A small model that predicts nearness at each pixel, trained from scratch: encoder arch resnet_bottleneck.
Rows from block 3 of the encoder, named by matrix and row number. Each number is 50 + 10 x the weight over its row's rms, rounded and kept within 0 to 99. All counts start at 0. After the name is the row's rms in percent of the matrix's.
# convs0: reduce pointwise conv (encoder.blocks.3.convs.0.weight, 80x336x1x1), inputs 168-335
convs0.0 103:56 56 41 42 54 40 46 58 61 41 63 35 48 47 51 41 50 48 54 45 47 51 52 45 49 52 65 44 58 55 38 71 53 60 35 41 31 46 47 41 54 50 47 64 66 44 33 44 58 52 61 47 42 59 52 30 44 29 53 47 36 38 71 52 64 57 54 45 58 47 52 47 47 48 61 47 57 55 44 30 39 43 32 37 50 42 39 63 48 67 37 35 46 46 56 39 61 39 61 49 48 47 46 61 40 62 52 75 62 37 77 59 48 55 47 50 60 41 52 39 52 51 48 51 40 50 57 41 48 66 44 60 61 45 48 55 47 50 54 44 60 50 33 53 49 43 20 48 35 64 52 33 49 52 61 46 48 55 54 55 47 59 57 47 39 51 53 36
convs0.1 101:41 57 43 58 61 65 37 44 52 50 47 44 53 59 50 53 56 64 56 68 37 30 35 54 49 56 42 64 68 56 70 69 40 50 46 39 42 36 34 52 28 46 39 32 61 54 38 69 65 69 54 50 61 36 40 46 46 58 62 58 64 49 48 63 62 47 30 37 48 56 62 69 39 56 59 29 53 56 64 42 40 64 42 55 56 38 35 61 33 40 43 63 45 42 39 43 42 46 38 55 53 56 50 48 51 30 62 32 53 64 65 52 50 39 46 41 51 46 51 38 40 57 43 54 41 46 57 38 49 46 44 63 57 33 52 58 61 41 52 67 44 52 50 53 47 67 50 64 53 59 38 29 62 42 39 49 48 57 35 45 36 48 43 48 58 70 32 47
convs0.2 101:35 45 41 80 54 56 47 48 35 45 50 59 42 47 63 55 45 50 54 37 45 46 70 44 24 56 54 50 48 50 53 51 33 54 37 62 42 49 52 54 51 43 54 40 53 41 54 66 34 56 60 56 45 47 34 34 41 49 51 21 45 42 58 44 52 47 44 54 49 47 61 20 40 37 54 58 35 36 41 63 50 48 66 52 49 65 49 43 44 64 55 35 48 39 42 33 47 69 46 33 49 72 63 53 34 46 47 59 45 51 43 44 47 68 49 51 49 45 50 46 44 43 49 40 44 40 59 46 59 40 52 49 33 54 42 56 56 64 57 41 66 33 55 41 38 75 57 55 48 49 61 57 50 37 58 42 41 44 54 53 32 39 67 50 36 44 52 37
convs0.3 107:71 51 52 55 43 79 58 42 51 44 29 44 48 40 70 35 37 47 55 47 47 45 46 66 55 75 35 44 53 46 44 60 60 39 55 50 43 56 46 51 51 64 54 58 42 59 45 49 32 35 35 39 56 19 43 49 37 49 44 58 54 49 55 49 49 55 47 57 32 56 50 69 42 57 38 48 60 49 45 42 47 56 58 37 32 38 59 54 50 44 49 44 55 47 48 59 48 64 36 60 52 49 38 42 51 45 61 38 40 50 72 40 49 53 64 49 61 43 40 49 55 51 59 60 50 50 50 50 41 58 45 64 58 40 49 72 31 52 43 35 33 59 52 53 48 49 43 60 62 63 50 56 55 58 69 40 51 57 41 54 44 51 53 51 64 56 41 42
convs0.4 099:58 59 50 68 51 47 44 49 45 55 54 57 41 54 38 60 63 60 66 55 53 50 70 52 60 48 51 63 56 50 50 54 50 66 55 43 33 47 51 62 49 31 52 22 43 59 47 31 69 35 54 58 47 47 44 52 60 64 63 48 36 50 60 55 51 34 56 39 59 61 54 63 41 48 53 50 65 41 42 36 50 45 57 48 47 43 47 37 43 37 43 69 54 45 63 43 38 52 46 38 46 39 49 71 49 51 58 50 49 47 41 43 39 54 41 52 47 37 46 47 44 40 65 54 54 46 45 51 47 45 53 49 39 45 68 62 36 67 58 50 48 66 52 49 42 64 54 61 56 49 50 56 72 56 49 49 38 60 36 46 32 57 43 59 45 48 37 50
convs0.5 103:52 37 51 44 45 47 39 35 63 47 49 64 44 50 50 59 55 63 50 47 42 34 41 51 53 35 54 53 31 59 59 67 47 49 65 37 42 41 41 43 45 37 65 37 54 65 43 41 53 58 69 65 41 46 36 50 43 64 58 45 48 46 63 52 51 48 41 47 54 51 60 59 39 63 51 61 50 65 61 49 53 62 55 53 33 51 62 48 44 59 48 67 57 37 31 51 64 56 40 65 37 64 67 48 63 56 42 48 55 57 49 43 44 46 52 60 54 39 59 71 39 47 56 56 56 48 68 54 57 51 50 45 52 49 51 50 56 29 55 48 52 44 19 51 27 56 52 60 46 64 44 60 46 63 42 53 37 34 55 57 40 50 49 67 55 59 49 60
convs0.6 104:57 42 37 44 43 33 53 55 65 48 62 50 49 56 36 65 68 59 60 46 52 50 55 55 59 52 61 40 29 57 47 58 56 49 39 61 58 46 57 55 56 47 50 28 48 62 57 54 77 39 64 47 57 41 62 55 63 59 36 52 57 45 79 62 40 50 87 54 29 58 61 06 61 51 52 55 47 55 45 67 49 40 59 53 48 44 51 54 61 52 49 57 62 50 47 38 48 64 50 58 55 42 51 55 59 45 50 42 51 50 54 63 33 51 38 37 60 52 40 49 61 46 58 64 37 58 46 43 45 39 60 58 46 39 33 46 47 37 68 47 43 60 61 56 63 57 50 49 69 45 50 43 41 47 29 54 52 49 50 43 37 41 38 43 52 46 81 42
convs0.7 100:58 48 47 59 47 43 69 52 63 42 58 61 54 59 58 59 44 37 36 61 52 68 57 57 57 50 51 47 61 57 50 48 27 56 37 50 62 53 60 33 56 49 47 47 51 48 62 43 58 62 52 75 67 44 73 38 43 50 36 48 48 45 45 49 28 39 49 37 44 60 42 56 56 48 57 51 51 75 53 44 52 52 64 63 54 52 45 66 56 48 47 38 52 50 51 52 50 43 47 58 54 49 47 66 50 73 33 46 55 46 52 62 50 47 56 57 55 54 50 56 35 47 48 57 46 53 63 62 66 63 45 50 62 52 55 51 45 41 50 43 58 62 46 61 34 66 59 36 48 44 63 66 62 43 54 52 46 50 55 62 49 51 56 48 70 52 61 89
convs0.8 099:53 49 53 49 59 60 51 50 42 70 41 43 39 63 44 46 43 51 36 57 49 53 41 43 47 46 34 35 43 52 51 63 67 37 70 40 08 53 28 28 40 48 45 58 51 58 46 61 32 44 42 52 44 27 29 46 46 45 27 59 41 46 23 47 34 60 49 54 35 62 42 43 50 41 60 49 35 47 51 46 46 43 43 62 38 37 30 42 64 37 49 55 46 49 32 54 51 43 57 51 54 71 67 53 53 52 57 47 37 56 64 43 36 48 42 53 37 39 48 44 51 48 53 34 56 51 55 43 53 49 47 66 50 51 35 52 60 48 56 36 44 46 38 49 47 52 45 59 31 60 36 56 34 27 62 56 54 51 57 67 32 49 44 61 46 46 55 45
convs0.9 100:61 48 50 58 41 29 54 49 46 59 53 43 41 30 39 39 53 51 49 49 55 44 43 39 52 42 51 54 31 42 52 72 78 59 39 57 38 48 49 49 55 45 52 60 47 48 55 54 67 54 59 49 43 57 59 55 44 57 67 30 59 40 61 68 56 55 50 52 39 56 56 39 41 28 47 47 53 51 71 46 41 45 37 41 69 41 47 56 61 51 44 57 58 44 30 48 47 58 47 59 42 41 40 50 33 43 39 58 41 46 43 45 51 53 42 54 56 49 54 43 59 42 54 58 67 35 50 66 46 62 43 54 52 60 40 55 52 53 48 48 74 55 33 55 48 52 57 53 53 62 47 37 50 44 20 57 52 58 51 61 39 48 45 56 43 40 72 39
convs0.10 102:41 76 48 51 52 32 41 50 66 45 49 30 57 62 43 50 57 72 48 48 46 54 39 44 30 42 51 43 40 55 55 55 56 51 42 50 70 59 46 54 51 52 47 56 54 59 37 52 44 49 51 79 48 48 40 55 61 47 58 51 41 55 66 59 45 37 41 54 55 65 63 44 59 48 32 58 55 58 76 45 46 51 60 52 54 46 62 55 28 67 32 48 58 74 59 43 43 46 48 64 45 48 44 46 42 46 68 54 42 33 49 62 41 66 47 54 32 58 46 52 40 58 45 51 43 50 52 46 57 45 48 56 57 57 73 38 49 34 41 52 51 60 47 45 50 62 61 64 52 47 68 73 55 78 49 44 46 35 59 48 58 63 39 35 39 62 32 33
convs0.11 096:61 45 53 71 44 73 57 44 46 71 60 41 59 46 55 55 48 54 52 39 55 50 51 40 61 44 28 73 56 37 63 33 51 57 60 56 53 40 51 47 56 53 58 45 44 39 53 51 38 53 44 43 64 49 45 68 66 83 58 39 33 54 38 49 49 41 53 53 64 40 50 55 37 32 56 49 53 51 53 65 56 58 23 60 43 52 49 48 81 53 65 59 51 61 62 54 45 53 50 53 44 55 46 47 68 39 50 43 52 75 50 45 67 64 35 57 46 38 56 41 53 32 56 50 47 45 40 42 64 50 56 47 47 41 50 50 79 61 51 57 33 53 52 48 53 51 64 61 44 51 63 54 63 37 68 68 55 63 68 42 45 69 44 50 39 61 37 61
convs0.12 104:54 55 51 45 55 65 56 53 58 57 50 46 40 51 41 55 50 48 57 45 59 55 65 54 42 44 46 51 33 56 61 56 59 55 45 53 67 69 47 56 45 38 46 62 67 38 66 46 42 54 50 50 33 45 43 66 50 56 58 54 53 59 40 35 41 57 56 47 50 52 61 67 64 61 55 43 41 44 64 64 46 56 50 63 63 45 67 47 39 47 40 77 45 46 50 60 57 48 49 54 53 37 52 53 56 42 57 66 37 46 53 52 37 43 78 46 47 53 70 43 45 72 55 41 69 55 48 59 48 56 47 45 43 33 49 42 42 50 59 51 54 68 51 61 41 44 59 48 39 38 42 44 40 50 48 63 52 35 46 48 44 58 51 52 67 48 43 39
convs0.13 099:41 43 49 43 48 41 37 58 30 36 45 47 61 54 33 86 52 39 43 66 55 63 45 51 54 50 67 68 48 48 39 34 27 45 50 61 51 44 58 29 75 44 43 52 51 41 51 67 36 48 55 41 31 33 44 55 79 48 54 55 53 54 53 39 64 45 50 47 46 53 56 28 72 42 45 62 40 52 63 53 56 46 52 58 51 47 58 47 73 57 46 38 43 70 59 42 48 46 67 59 51 42 54 54 52 42 45 42 55 39 49 61 56 50 39 58 48 63 56 50 50 42 60 52 49 45 60 47 56 51 54 37 43 41 60 45 55 43 58 53 36 43 45 50 60 55 57 41 52 57 53 44 50 46 57 55 55 39 52 51 56 54 45 30 44 52 71 54
convs0.14 105:58 55 45 42 63 46 71 46 59 34 35 66 50 44 48 64 46 56 61 66 48 51 49 63 42 58 52 60 55 53 51 54 54 51 36 32 53 38 46 48 57 58 64 60 48 57 45 48 50 42 71 52 36 48 57 49 40 51 42 61 71 56 54 50 48 51 52 57 56 72 51 44 55 56 72 50 46 52 31 34 65 58 55 64 53 55 38 42 46 38 64 23 56 50 51 57 47 56 49 33 54 30 70 62 48 62 33 47 62 49 63 57 41 46 53 43 67 57 60 48 57 37 39 46 42 55 63 33 43 50 44 60 58 49 44 48 45 72 43 53 61 38 73 34 64 44 52 52 49 69 51 46 53 48 53 42 50 54 46 47 44 37 53 61 39 54 68 57
convs0.15 100:61 47 53 52 66 53 58 28 37 51 39 38 59 48 58 47 47 46 39 54 46 51 44 55 50 59 43 34 64 56 54 52 42 45 56 52 50 56 44 41 45 51 41 43 74 50 45 63 52 41 48 43 39 64 55 58 49 56 45 50 67 43 64 61 68 54 53 55 48 43 39 38 53 51 39 39 54 39 52 67 38 43 33 66 72 56 54 52 58 64 60 41 52 41 54 49 56 58 54 43 54 25 55 36 46 40 52 47 54 50 56 42 57 51 65 51 52 54 52 47 41 47 42 39 51 47 53 48 49 26 60 54 46 61 41 53 41 44 56 51 63 38 49 60 46 64 46 42 59 53 42 51 42 48 51 58 39 49 50 49 44 39 49 60 45 50 69 59
convs0.16 111:51 37 46 50 43 59 64 46 30 36 43 50 49 52 60 53 41 45 52 54 48 56 38 69 51 56 42 34 29 53 34 52 47 52 42 48 47 49 41 38 57 47 49 39 56 48 33 62 52 42 41 46 72 41 52 72 46 53 40 52 46 52 63 45 36 39 66 53 41 60 50 20 41 36 52 44 64 46 56 37 39 60 59 41 33 43 36 55 41 55 45 53 62 27 54 56 42 58 48 69 56 51 53 65 56 30 58 39 43 62 55 69 35 60 53 51 41 49 42 46 79 47 33 44 58 47 40 52 40 61 38 61 44 31 37 44 58 32 29 49 58 47 76 38 65 63 48 36 50 26 41 53 53 45 51 52 50 40 42 53 36 39 43 62 48 49 55 44
convs0.17 088:34 57 54 41 60 49 56 33 68 55 66 76 59 42 40 58 46 50 45 45 32 48 49 47 39 46 49 56 50 55 57 48 35 52 56 36 49 55 47 73 47 70 57 37 45 34 58 49 41 70 52 57 50 42 49 47 40 42 47 45 49 60 36 59 45 50 51 53 50 53 60 26 40 18 46 45 42 38 58 47 50 51 36 42 45 65 57 46 28 73 47 24 23 42 33 58 49 33 36 45 49 43 47 52 42 48 46 42 52 40 50 67 58 54 41 58 49 36 54 47 48 38 38 35 38 30 46 47 81 44 49 63 42 50 48 43 42 47 35 58 45 50 50 23 48 48 47 53 53 45 55 52 59 49 47 41 41 63 57 43 57 41 42 33 40 37 32 46
convs0.18 104:34 38 60 37 70 72 34 43 40 36 52 40 48 51 58 49 49 42 40 55 55 57 33 38 78 42 42 42 62 45 49 48 47 49 58 51 48 56 50 54 51 67 45 41 36 52 51 37 58 55 46 63 60 81 43 54 37 43 30 72 59 46 54 45 56 47 46 47 52 44 62 39 45 69 72 43 46 21 37 47 59 46 46 50 61 54 45 50 46 45 45 56 39 54 65 42 52 50 45 41 51 48 48 50 66 31 45 40 51 47 61 39 43 46 57 57 55 52 53 35 50 51 37 41 51 44 73 36 46 40 49 64 72 58 58 45 55 73 35 42 61 46 31 47 45 44 50 45 48 51 56 63 58 43 64 64 60 54 58 33 50 53 53 36 25 48 66 57
convs0.19 098:51 28 45 45 44 33 44 60 63 51 60 40 62 63 51 51 51 55 50 43 53 66 44 64 45 26 44 30 61 47 48 39 50 40 40 55 42 47 38 51 36 62 60 26 41 47 56 61 49 75 46 43 53 29 55 49 49 38 66 51 42 39 37 52 56 57 63 49 50 61 53 51 60 59 42 57 52 76 53 43 58 49 67 47 54 58 48 34 46 50 49 44 46 50 42 38 55 51 41 52 48 57 46 59 48 62 44 51 48 45 51 49 50 49 57 56 41 48 41 52 43 46 42 51 40 38 48 43 49 45 37 43 54 83 43 43 42 52 55 49 32 61 34 41 61 33 54 31 54 33 68 54 41 49 31 68 54 46 38 53 37 47 47 58 42 68 49 52
convs0.20 101:46 36 42 60 44 38 48 26 74 49 58 62 47 49 22 46 51 34 42 45 49 53 47 46 46 47 49 54 41 36 42 72 58 47 43 65 42 62 46 49 53 49 35 54 52 54 59 54 48 23 47 63 55 59 51 51 41 55 64 56 33 46 52 48 54 38 39 62 50 62 36 47 56 50 64 53 41 65 63 70 48 45 42 45 44 56 39 55 63 48 53 56 39 34 59 46 69 48 50 59 53 38 52 41 63 52 50 46 37 55 45 50 45 26 45 56 64 51 49 49 60 30 67 47 47 46 55 38 44 39 63 44 49 52 56 33 53 54 50 65 36 59 48 43 60 61 55 56 47 37 44 57 42 41 37 43 56 50 44 45 41 47 47 46 56 49 36 59
convs0.21 103:63 69 45 52 57 46 52 33 42 44 53 59 53 43 49 29 58 26 51 60 45 63 47 49 65 68 65 62 44 51 45 40 40 58 60 59 46 63 80 48 56 42 53 29 57 52 72 32 85 44 43 41 50 51 66 49 42 50 65 54 45 36 45 48 43 52 42 56 45 49 54 49 32 54 60 60 58 40 45 66 76 46 49 41 35 60 47 41 62 48 55 36 46 43 61 68 50 42 40 44 54 59 53 41 62 43 41 47 56 57 31 51 51 53 56 55 46 51 44 52 39 59 48 53 59 67 50 36 61 41 47 46 53 49 55 53 43 66 41 46 59 55 52 52 45 77 42 35 65 52 42 50 54 33 62 56 60 50 57 54 41 52 49 50 42 43 52 60
convs0.22 103:39 42 33 46 54 58 52 43 55 33 53 49 61 41 52 49 43 34 43 32 29 42 45 50 68 54 58 47 39 57 40 41 55 74 31 50 50 45 54 50 47 56 52 41 42 39 64 52 47 60 47 58 53 53 59 59 65 50 47 52 52 43 76 51 46 48 62 46 48 45 64 34 48 47 53 51 51 42 46 50 52 54 49 54 34 51 31 57 49 43 54 41 47 41 59 46 46 52 56 34 68 43 30 60 45 51 60 44 52 36 73 41 39 67 34 45 55 57 47 41 59 43 44 61 47 44 58 50 36 33 36 43 50 52 59 51 43 30 52 56 45 50 43 36 32 65 29 39 48 45 54 42 53 52 38 63 35 51 34 49 44 42 45 84 38 46 49 38
convs0.23 101:72 33 46 56 52 36 37 65 52 53 51 65 33 55 42 67 44 47 49 36 58 72 52 56 54 44 56 47 48 44 59 45 69 55 58 68 54 51 54 47 46 57 46 53 55 60 59 54 52 41 79 49 56 79 46 43 33 59 56 57 52 56 53 48 54 50 56 59 41 58 51 48 68 53 53 44 56 32 42 57 45 56 53 57 60 40 31 42 48 54 43 55 54 38 33 49 54 53 49 46 45 61 60 47 22 50 55 47 44 41 40 42 56 57 43 41 50 52 43 56 35 57 49 62 47 43 46 53 57 49 42 60 53 48 61 46 26 59 59 42 82 50 30 41 45 48 70 34 41 49 53 47 37 66 41 38 42 35 39 48 39 59 56 55 47 38 54 59
convs0.24 106:47 52 46 43 57 32 43 53 54 51 29 48 45 53 52 63 35 57 50 55 23 41 36 54 52 42 49 39 60 43 56 24 43 64 45 61 67 47 47 39 54 48 54 59 43 32 78 73 65 44 48 45 68 58 67 49 44 68 45 44 54 33 32 41 43 61 43 43 50 58 34 57 65 55 47 24 38 51 54 50 47 78 49 62 39 48 32 61 46 42 36 34 46 42 51 61 42 50 60 52 50 54 47 64 51 53 52 71 60 47 52 54 41 45 49 50 42 60 55 44 44 47 56 67 27 48 52 52 49 31 47 44 37 46 41 58 59 52 61 47 40 48 52 60 64 50 55 53 49 43 54 48 45 30 55 52 50 62 36 72 26 48 60 47 60 50 34 48
convs0.25 088:38 61 63 66 52 59 39 35 66 39 45 40 56 67 38 45 49 44 38 54 43 56 44 35 42 43 37 52 45 49 49 31 47 41 41 50 53 49 52 38 47 59 42 55 50 45 47 46 62 39 33 56 45 40 57 46 48 33 57 38 47 56 57 50 35 43 59 44 43 40 42 46 44 32 42 58 43 31 50 43 33 56 40 42 44 49 65 43 52 64 68 48 25 54 45 64 36 42 45 41 43 42 31 52 43 23 51 62 64 54 62 77 58 45 49 63 55 55 51 25 39 41 38 40 43 44 55 58 45 47 57 53 32 36 67 55 44 34 55 64 44 54 62 38 35 55 45 62 57 36 40 46 59 37 58 39 51 65 64 50 56 46 48 37 43 57 47 63
convs0.26 106:31 54 53 22 53 38 64 56 56 35 38 54 44 51 54 28 44 50 55 55 49 54 39 58 62 54 52 32 29 60 40 52 50 40 40 49 51 41 41 37 52 43 47 45 64 48 39 54 48 45 46 51 60 65 68 70 36 49 33 84 66 51 77 50 39 39 50 52 60 66 40 16 44 55 48 42 41 44 58 38 50 27 49 52 55 40 42 58 53 36 45 38 49 37 36 49 40 68 44 55 52 41 56 60 62 47 37 44 41 42 53 41 48 33 50 43 49 58 56 53 74 39 43 50 55 47 54 51 37 52 46 67 50 40 35 50 65 25 55 37 59 38 59 44 50 44 67 47 52 37 46 54 42 65 36 45 69 53 60 47 51 47 36 31 44 43 53 45
convs0.27 098:41 48 72 48 48 43 34 63 50 99 42 50 43 59 37 45 68 35 40 57 62 37 61 62 57 52 43 45 52 56 62 52 43 58 48 40 30 56 42 37 43 37 59 48 44 62 37 35 38 49 48 46 42 53 36 60 45 45 58 45 61 53 47 56 49 55 43 48 49 46 56 55 37 49 49 52 56 27 58 34 48 37 47 53 43 49 47 37 57 62 61 70 68 52 56 48 53 46 50 58 61 65 61 54 16 51 49 60 45 65 41 42 61 47 36 48 62 57 35 36 46 51 48 65 46 47 44 48 42 61 56 51 37 59 40 43 56 36 52 54 43 42 39 56 44 44 58 65 61 50 49 53 38 45 40 67 45 42 50 64 51 34 40 53 66 34 46 50
convs0.28 105:46 24 31 51 53 63 28 44 62 54 54 50 44 47 45 48 47 42 43 45 43 66 41 48 52 43 51 66 50 46 37 54 58 52 46 54 43 50 45 40 52 48 38 50 56 38 49 44 44 69 35 63 41 49 47 31 33 31 34 35 44 46 50 63 45 34 31 44 50 39 43 40 50 43 33 48 15 38 57 46 54 42 57 47 40 33 68 52 37 44 53 48 53 44 47 50 41 55 42 41 34 31 32 52 57 34 41 63 48 49 54 54 31 56 51 71 41 42 40 50 53 46 33 48 44 40 57 40 56 46 37 53 51 45 53 41 41 68 50 46 54 38 42 49 56 50 49 57 49 32 50 35 52 45 46 50 48 56 38 57 23 40 50 56 51 39 49 54
convs0.29 096:35 36 49 43 57 51 32 61 38 49 36 47 40 40 58 48 51 44 50 40 61 47 54 59 44 47 55 50 40 42 53 43 46 53 53 56 52 36 43 59 36 43 58 63 62 61 53 61 48 50 56 32 52 47 66 54 52 53 61 47 37 37 50 36 54 61 51 51 42 41 45 58 40 54 51 44 74 35 36 49 49 49 48 46 45 56 62 25 45 54 65 74 58 54 42 41 53 65 56 46 39 44 65 58 39 67 61 25 57 58 37 42 54 47 58 39 73 24 45 59 36 47 50 48 46 65 45 51 49 56 47 21 47 49 42 45 44 69 46 40 53 52 47 61 56 33 45 55 28 48 47 53 40 45 39 52 48 38 34 56 40 33 52 43 54 52 48 39
convs0.30 099:52 32 48 52 50 58 34 48 61 28 55 57 46 45 63 42 42 49 48 65 53 54 45 62 61 55 49 52 53 45 40 45 65 50 59 44 40 37 46 50 42 62 46 50 45 43 35 50 52 29 52 47 42 47 49 53 32 50 53 51 60 57 40 36 46 48 55 66 55 76 59 49 55 42 43 37 56 47 52 57 66 45 43 51 56 53 32 45 54 54 54 51 39 34 33 56 51 29 36 43 35 46 54 53 56 24 46 41 35 34 39 44 44 36 61 44 43 53 52 50 22 48 57 51 61 41 32 33 50 49 46 38 65 47 23 41 38 46 43 43 44 23 59 41 58 61 46 45 55 60 34 44 38 49 63 59 40 55 51 44 21 39 64 45 70 47 50 43
convs0.31 099:75 47 68 33 45 62 60 35 43 38 49 61 43 46 53 71 58 48 63 30 43 49 63 60 41 58 49 30 44 49 57 46 58 47 58 71 43 54 32 30 54 48 46 53 63 31 44 74 54 42 45 57 47 55 30 41 52 58 53 36 44 58 58 50 29 52 43 49 58 69 41 52 68 38 33 46 53 43 29 42 41 46 51 67 50 48 44 42 51 59 44 59 55 44 43 47 44 53 64 53 47 52 47 61 52 39 30 42 44 57 44 36 44 59 59 73 49 53 47 40 48 34 34 54 69 54 60 50 43 54 41 58 52 49 45 40 40 70 64 59 67 57 61 50 59 61 40 43 51 36 52 55 43 43 56 44 34 50 60 49 46 42 45 57 49 41 45 52
convs0.32 095:38 47 50 59 38 66 52 53 33 42 50 47 41 52 65 77 60 42 49 33 48 46 58 81 53 57 50 67 33 44 35 59 47 67 65 60 47 48 55 50 60 41 45 44 49 48 38 88 35 49 38 39 55 41 48 57 53 47 68 55 38 54 64 50 60 57 38 64 63 55 60 51 71 59 34 48 55 53 65 60 55 33 70 67 39 49 52 25 40 54 59 66 35 47 44 55 48 62 54 43 51 52 47 63 49 55 62 58 50 51 49 46 40 37 51 51 53 44 35 43 72 51 70 47 56 44 58 49 43 46 33 51 44 54 57 54 55 37 63 45 52 48 54 50 46 62 48 51 49 34 40 67 43 49 53 43 70 51 52 48 39 44 54 47 63 39 38 44
convs0.33 098:39 35 51 48 60 56 56 48 42 34 47 57 50 63 39 61 45 40 31 53 53 44 43 56 44 62 52 51 49 54 50 34 41 44 41 47 50 48 42 44 42 42 51 26 38 45 50 49 41 66 55 57 45 46 61 46 46 46 48 46 48 44 76 53 63 47 49 52 61 47 51 55 45 42 71 50 54 74 48 63 50 43 37 66 53 51 45 45 45 59 43 34 58 44 46 64 56 44 43 48 49 44 63 74 42 54 48 48 63 45 58 44 62 51 44 30 55 33 49 61 40 68 50 37 54 26 51 43 57 39 53 46 55 45 60 70 43 58 46 53 48 34 48 67 36 61 51 44 50 48 46 49 44 56 40 49 44 49 54 47 30 45 52 53 63 54 52 50
convs0.34 107:63 70 58 47 51 58 45 37 32 38 28 58 51 43 50 71 50 42 55 73 35 39 52 44 41 66 38 47 37 46 46 53 52 53 50 64 35 35 41 38 62 54 46 47 38 30 70 73 40 33 50 38 39 52 46 70 55 62 37 41 30 50 55 48 46 71 51 57 48 49 53 50 74 49 60 66 44 42 38 40 53 63 42 54 44 47 40 55 57 50 43 49 59 54 50 48 52 52 39 54 47 54 54 46 44 46 47 70 47 44 53 33 55 44 70 63 53 45 40 53 48 35 41 64 57 47 50 44 48 47 53 50 40 42 35 42 62 52 47 41 27 61 24 50 59 61 46 61 67 43 39 56 54 48 52 35 62 39 55 49 49 36 61 52 52 42 28 33
convs0.35 104:55 56 45 59 66 42 73 52 39 50 36 48 51 59 48 53 47 31 59 62 47 44 53 42 41 35 47 39 55 60 68 58 56 46 51 35 38 30 45 39 46 42 61 41 70 58 65 42 45 50 37 62 39 53 36 48 53 50 60 56 49 49 34 47 52 60 35 62 46 34 52 44 31 53 57 44 66 64 40 55 62 54 49 41 46 66 34 47 58 54 47 28 55 37 52 37 54 49 50 57 49 40 55 54 30 62 41 53 33 48 52 27 59 35 67 58 49 46 46 48 45 54 48 51 79 55 47 41 62 42 46 47 34 57 45 54 45 70 66 62 57 55 52 42 43 50 48 63 45 40 61 37 57 51 66 65 29 55 50 76 55 51 60 56 44 51 60 75
convs0.36 096:55 41 59 57 48 67 55 40 39 62 54 39 52 49 62 50 64 45 58 40 52 37 46 51 57 54 57 33 45 55 49 67 57 62 54 59 49 47 45 63 52 49 43 57 54 37 57 45 62 43 63 52 65 52 54 49 66 42 65 53 68 45 56 63 55 62 35 59 54 47 50 62 59 63 41 51 57 49 52 57 54 34 49 59 57 47 40 30 47 44 49 61 49 51 64 53 73 54 53 49 74 53 44 59 67 47 48 54 49 44 65 37 47 58 35 44 65 58 46 50 72 41 72 62 58 75 44 57 54 50 70 51 50 52 36 70 63 33 60 49 58 36 52 59 52 57 43 35 51 48 54 56 56 44 56 49 48 49 68 67 67 50 49 64 54 39 68 49
convs0.37 100:46 60 52 47 52 43 51 60 45 43 33 50 46 38 44 66 55 47 67 55 50 57 50 32 37 57 31 45 52 41 43 47 53 28 57 67 47 70 55 47 66 35 55 46 48 50 65 69 59 53 29 46 58 51 50 64 45 54 54 33 55 53 48 56 47 64 47 53 53 46 52 45 70 54 39 66 52 37 36 47 41 54 61 41 33 48 52 49 52 30 66 47 60 64 57 49 59 49 49 62 49 63 45 37 50 70 51 77 42 45 51 59 54 45 46 55 53 36 43 48 50 26 34 61 44 34 45 41 43 51 51 39 44 40 47 46 37 57 55 48 57 38 41 41 63 57 67 51 59 35 48 60 47 63 51 45 41 65 36 50 36 49 55 53 60 45 44 25
convs0.38 103:49 37 59 65 44 47 66 51 37 71 47 57 30 57 46 59 44 43 48 56 57 45 68 51 51 56 67 66 61 37 36 56 46 50 46 59 51 56 46 53 42 42 44 54 55 52 58 34 55 37 26 47 44 55 60 48 43 49 61 55 48 41 41 54 42 50 57 40 48 42 46 60 40 57 48 51 66 25 50 39 47 55 42 32 67 39 50 49 34 53 56 45 65 40 49 46 35 35 68 50 43 58 61 51 49 46 64 47 40 41 49 56 59 57 36 46 64 57 68 51 59 42 43 55 55 44 45 58 49 53 57 45 35 46 57 55 36 59 52 61 49 32 54 53 55 58 33 64 44 60 52 55 50 55 46 51 37 73 41 66 36 50 61 54 47 40 62 37
convs0.39 100:46 44 53 51 80 46 59 39 48 54 44 46 33 44 50 55 46 59 52 41 18 51 33 39 51 46 65 41 56 52 44 60 49 38 62 59 46 52 60 50 52 48 51 32 42 36 52 56 49 67 55 58 46 45 44 39 44 34 34 53 26 70 61 48 37 50 49 56 41 55 50 61 69 49 41 45 35 37 43 54 40 70 41 63 46 54 52 61 60 54 42 34 55 55 57 36 52 48 31 47 48 54 55 43 48 44 44 48 35 49 68 30 45 65 41 48 50 47 35 56 72 54 47 55 50 58 60 38 62 47 36 51 35 37 43 41 47 61 52 40 33 40 46 44 55 60 38 56 36 55 58 47 50 51 45 47 41 47 60 52 41 40 42 44 44 53 55 58
convs0.40 109:53 32 27 47 46 63 56 24 49 44 50 56 48 57 56 94 46 48 56 33 35 51 52 55 43 47 22 38 73 48 55 57 53 53 65 77 43 30 38 45 56 44 51 51 42 42 54 63 29 45 73 49 84 50 44 41 42 54 35 42 35 54 45 61 42 63 44 40 32 37 41 86 80 40 30 49 51 47 53 50 47 59 43 53 26 50 61 73 50 56 54 54 49 50 46 46 42 63 44 54 54 48 51 44 40 34 59 55 58 50 67 58 49 58 63 37 52 47 38 60 45 45 59 40 40 37 52 54 41 47 47 61 55 46 45 50 34 55 51 46 39 58 47 34 61 41 61 54 48 59 51 42 57 55 49 50 69 45 34 44 36 44 55 58 61 46 42 57
convs0.41 100:63 44 53 54 56 50 38 53 63 41 37 57 47 62 45 46 42 42 63 69 46 34 55 50 72 48 72 47 55 59 54 45 43 39 67 50 41 40 66 51 39 55 36 48 32 55 53 43 50 55 52 52 50 39 56 52 44 57 42 48 46 57 69 51 42 55 76 33 43 43 44 31 36 54 55 46 52 61 62 59 45 29 53 60 49 40 65 49 58 48 57 55 60 58 25 40 43 64 59 55 29 64 64 55 54 44 41 51 63 60 57 37 66 63 50 45 69 55 57 52 52 45 38 68 54 49 42 39 38 70 64 46 62 52 33 39 26 51 43 58 51 43 54 49 41 37 58 61 53 47 54 51 58 48 63 44 45 54 45 45 51 43 56 46 49 39 27 40